config.yaml
crop_scale_min: 1
encoder_inner_norm: false
encoder_register_tokens: 4
decoder_dropout: 0.1
lr_schedule: "linear"
Rows from block 4 of the encoder of a small segmentation model, named by matrix and row number. Rows with one number belong to one neuron. Each number is 128 + 32 x the weight over its row's rms, rounded and kept within 0 to 255. All counts start at 0.
After each neuron's rows are labels from the 100 images, of 14976, where the neuron reaches its highest value: "lies over" is the class under the peak. Only what is clearly more common there than usual is listed. The data: simulated stained blood smears. In brackets: how many of the 100.
# fc1: MLP up (encoder.blocks.4.mlp.fc1.weight, 1536x384), inputs 273-311
# fc2: MLP down (encoder.blocks.4.mlp.fc2.weight, 384x1536, transposed), outputs 273-311

fc1.724 [154  99 133 106  72 191  56 127 141 127 134 128 175 118 170 113 140 148 130 127 154 158 109 161  95  92 180 156 173 192 104 146 168 137  79 128 119 114 131]
fc2.724 [149  66 100 129 113 111 140 127 117 160 182 138 131 141 151 193 205 113 111 161 112 134 129  82 124  43 135 109 102  98  95 154 112 100 105 122 187 118 165]
lies over: nucleus (51)

fc1.211 [167 109 128 165  83 125  95 146 126 115 143 162 200 121  81 133 152 129 128 111 144 135 137 118 166  42 132  68 120 162  65 123 142 119 131 145 100  67 118]
fc2.211 [103 132 155 108  58 168 149 156  95 100  79 162 183 166 167 102 155 125 171 123 104 113 121 130  74 141 133  96 148 117  63 154 158 114 114 131 108 148 177]
lies over: large cell (94)

fc1.269 [206 134 124  98 140 140 162 114 136 142 137 123 130  97 122 141  79 127 135 136 164 146 151  80 147 166 108 110 136 124 116  85 106 114 127  98 135 142 154]
fc2.269 [147  80 116 100 130 109  49 139 141 123 102  96 132  95 152 101 113 164 149  86 129 160 175 106 147  96 127 148 125 153 118 131 111 142  23 149  94  75 153]
lies over: small cell (99)

fc1.600 [135  85 160  77 169  81 150 104 141 151 150 147  90 159 156 106 146 157 144 159 137 151 162 105 133 107 148 107 144 150 141 123 123 106  47 129 137 158 102]
fc2.600 [131 131 105 198 155 111  99 125 151 198 122 170 121 161  70 119 104 164 154 166  82  74 100 113  85 137 101 100 211 108 120  95 120 127 106 117 149 187 106]
lies over: nucleus (100)

fc1.374 [129 127 111 135 163 150  81 127 134 155 123 150  95 153 112 129 140 162 108 145 107  95 133 155 116 195 107 181 177 156 129 151 119 141 130 113  78  77 150]
fc2.374 [144  94 132 116 124 135 154 119  98 165 164 118 115 163 143 112  79 154 123  79 125  98 117  79  90 120 100 192 133  91 113 199 106 155  72 139 125 131 127]
lies over: large cell (30)

fc1.265 [100 147 126 165 124 160 128 116 146  91 112  87 151 116 109 103 157 151 105 156 138 148 102 107 126 194 129 213 143 157 148  50  82  87 125 103  90  66  80]
fc2.265 [ 66 121 127 177 128 107 109 109 150 118 140 125 145 171  67 201 126 142 143  88  97 139 142  79 122  90 137  42 146 152  84 185 144 182 140 133 147 197 169]
lies over: large cell (98)

fc1.411 [ 93 147 116 130 105 148 138 119 143 118  70  86 136 146 120 135 193 138 157 159 132 186 183  86 142  90 163 146 125  97 151 127 173 120 121 117 135 162  81]
fc2.411 [ 67  99 153  89  90 122 115 169 110 111  83 138 137 177 121 110 106 101 126 102  73 159 129 106 109  95 177 115  95 110 173 114 112 166 144 116 172 144 164]
lies over: small cell (61)

fc1.638 [105 164 134 145 150 166 105 107 171 106 132  92 166  87 182 137 111 116  90 135 113 171 147 162 127 169 165 131 112 151 125 136 126 132  69  99  97 104 118]
fc2.638 [121 171 160 129 173 150 182  77 116 113 123 122 176 134 152 127 119 122 135 135  97 152  91 190  86 181  57 153 127 157 168 122 143 110 116 136 154 171 126]
lies over: nucleus (73); large cell (27)

fc1.718 [107 150 153 103 132 135  40 147 158 153 138 157  75 151 109 121 144 144 114 194 116 143 167 114 114 111 157 135 162 142 167 117 106  97 147 132  78 124 149]
fc2.718 [108 180 123 107 120 149  99 122 187 176 132 130  96 154  85 107 131 124 114 127 152  71 137 182 122 137 102 105 103 128 119  91 158 109 119 147 159 125 169]
lies over: nucleus (34)

fc1.310 [125  95 148 183 109 162  90 132 114  96 123 160 119 156 183 161 136 180 172 104 141 153  55 135  92 119 146 142 105  71 135 158 120 113 135 139 124 150 152]
fc2.310 [159  78 149 141  98  95 106 137 200 106 146 158 134 133 177  88 130  42 112 134 140 149 107 155 132 131 146  92 145 155 168 100 138 118 131 128 115 115 120]
lies over: nucleus (68); large cell (32)

fc1.8 [131 124 109 153 163 156 112  77 195 142  70  93  89 168 132 124 137 100 255  92  72 180 122 126 147 111 156 148  17 109 160 169 187 128 151 120 141 131 141]
fc2.8 [180 142 117  34 142  96 153 118 144 136  71 138 140  73 117 110 129 158 116 148 193 108 101 129 176 150 112 142 116 136  82 111 156 150 110 104 132 124 112]
lies over: large cell (68)

fc1.407 [128 134 111 145 135 164 122 123 157 134 150 177 155 105 181  53  95 112 137 125 120 185 141  92 117 156 158 175 146 113 167 142 114  78  99 130 105 107 115]
fc2.407 [121 168 124 141 100 138 150 138 109 130 146 129 152  78 108 142 111  88 136 110 155 118  66 134 113 173 136 197 116  68  53 120 150 123  95 133 138 172 105]
lies over: nucleus (84)

fc1.388 [121  68  88 120 156 137  77 124 156 157  96 119  87 142 146 150 124 128 144 103 185 109 139  60 164  49 147 102  75  82  99 145 108  97 143  76 134 139 154]
fc2.388 [130  83 130 105 109 132 117 109  95 144 162 114 105 122 106 139 119 148 127  54  74  55 172 159 124 114  92  84  90 143 103  99 138 139 123  64 114  96 150]
lies over: nucleus (96)

fc1.493 [118 119  96 166  94 133 104  89 115 178 140 143 144 176 135  67 145 117 110 155 157 154  90  94 136 129  94 134 168 118 133 107 201 147 137  65  10 164 122]
fc2.493 [ 91  64 133  95 130  90 123 131 167  79 143 104  99  79 150 163  74 174  86 145 153  92 111 150 155 110 140 171  51 140 111 139  92 158 145 130 157 111  48]
lies over: nucleus (83)

fc1.78 [114 140 139 165 118 147 135 124 119 115 125 108  97 148 101 125 153 169 140 152 140 139  93 152 111 210 176 204 157 120  59  99 117 153 135 154 109  69  91]
fc2.78 [141 158 103 100  87 112 130 145  97 110 148 154 195 100 118 140 126 149 102  90 141 126 178 127 111  93 134  62  89 128 177 131 143 109 121  89 141 133 164]
lies over: large cell (99)

fc1.222 [153 113 118 133  77 211 117 140 131 107 182 168 169 151 148  87 102 148 147 142 115 128 192  97 145  94 207 121 130 157 127 149 103 146  90 113  87  92 179]
fc2.222 [131 140 103 117 132  91 129 106 117 143 170 121 124 142 133 140 178 115 150 110  91 127 174 160 142 115 167  99 153  99 158 143  59 123 124 134 149  98 170]
lies over: nucleus (59); large cell (30)

fc1.179 [118 188 118 133 128 120 129 112 177  85 110 130 130 126 158 176 123  94 161 141  92 171 139 161 103 134 216 149 106 155 141 138 142 124 100 143 100 140 125]
fc2.179 [107 122 128 200 101 123 156 105  73  74  69  77 130 145 138 143 122 124  53 142 149 207 155 169 190 121 116  93  94 138 135 183 120 155 191 182 114 176 133]
lies over: nucleus (97)

fc1.391 [132 172 136 121 119 136 179 137 198 131  99 127  95 138 131 115 169 163 173 178 154 158 138 181 173 127 156 121 124 147 126 116 100 160 168 173 118 129 124]
fc2.391 [206  94 153 153 112 135 157 150 150 138 182 152 133 148 164  68 109 154 156 137 150 174 129 140  65 128  72 106 160 150 125 135 110 115  82 147  85 159  50]
lies over: nucleus (50); large cell (28)

fc1.341 [181 131 132 212 131 116 162 128 149 161 153 172  89 142 171 115 206  68 165 136 176 180 174 100 129 152 154 133 139 112 139 162 155 116 133 185  82 179 113]
fc2.341 [122 158 145  56 130 154 111 139 106 122  66 116 122 139 117 142  92 140  81 119 121 110  88 127  74 138  96 157  96 163 160  89 176  90  86  97 144 116 130]
lies over: nucleus (73); large cell (27)

fc1.720 [179 113 168 183 174  76 191 115 105 177 116 130 102 157 105 105  90  34 135 121 178 102  77 158 152 111 114  88 109  97 155 115 152 135  57  87 165 119 107]
fc2.720 [145 111 121 129 125 141 125 136 136 162 151 139 114  86 139 128 110 211 172 136 131 164 164 141  98 171 132 113 118 143  71 115 122 145 168 122  86 111 145]
lies over: nucleus (33); large cell (28)

fc1.405 [152 162  89 157 103 116 120 140 127 157 117 165  77  98 120 171 133 101 148 159 100  73 132 114  86 136  86 138 127 129 101 157 143  98 153 170  74 128 100]
fc2.405 [132 106 151 111  76 146 140 129 165 140 120 100 107 123 124 123  87  97 130 119 190  89 137 128 103 180  48 147 102  92 105 120 122 143  92 129 151 184  98]
lies over: nucleus (52); large cell (48)

fc1.470 [142 157  82 137 121 136  86 116 109 170 101 143 130 141 138  84 135  93 115 161 109 128  89 182  54 140 132 158 186 185 126 129 133 123  66 137  90 143 135]
fc2.470 [115 119 117 154 114 107 188 102 109 119  94  98 110 132  95 168 102  75  98  47 155 155  87 141 217 123 103 152  76 115 140 158 177 110 154 170 155 156 173]
lies over: large cell (57); nucleus (42)

fc1.263 [156 113 165 112 125 178 160 119 118 187 128 149 130 114 105 154 109  83 125  87 163 148 101  83 101  97 148  51 112 105 106 132 139 128 129  83 138 153 180]
fc2.263 [ 84 100 108 145 175 100 127 145  83  67 105 119 147 111 111  78 153 125 128  57  98 136 152 129 133  33 130 165 123 236 139 114 131 109 103 145 160  91 126]
lies over: nucleus (41); large cell (27)

fc1.424 [132  94 181  99 158 138 140 137 142  68 119  52 116 144  85 118 105  92 130  55 113 159 119 214 169 159 141 114 119 147 167  49  92 143 110 160 134  92 157]
fc2.424 [121 130 129 195 118 155 139 160 108 154 122 129 152 161 152 125 132 152 109 195  96 168 135 105 124 140 126 104 124 123 124 144 173  73  98  54 131 176 150]
lies over: large cell (41)

fc1.72 [123 175 142 156 123 134  78 109 139  52 114 150 139 195 152 110 125 111 158 168  97 163 112 132  89 176 149 106 158 138 114 149 128  91  61 176 143 140 130]
fc2.72 [121  76 128 191 134 122 136 110 109  96  46 116 129 142 136  77 145  93  99 107 196 223 177 144 178 195 100 157 196 133 144 147 130  96 172 149 133 186 136]
lies over: nucleus (75)

fc1.469 [184 184 124 139  75  84  68 140 116 165 138 164 147 120 117 124 160 174 107 196 167 133 140 144 123 138 102  67 163  76 170 138 126 139 155 117  46 105 131]
fc2.469 [ 85  71 109 105  93 215 158 116 157 143 100 112 137 123 134 167  92 111  29  40 152 184 170  93 157 148 153  80  86 154  66 138 142 154 116 175 140 107 114]
lies over: nucleus (29); large cell (27)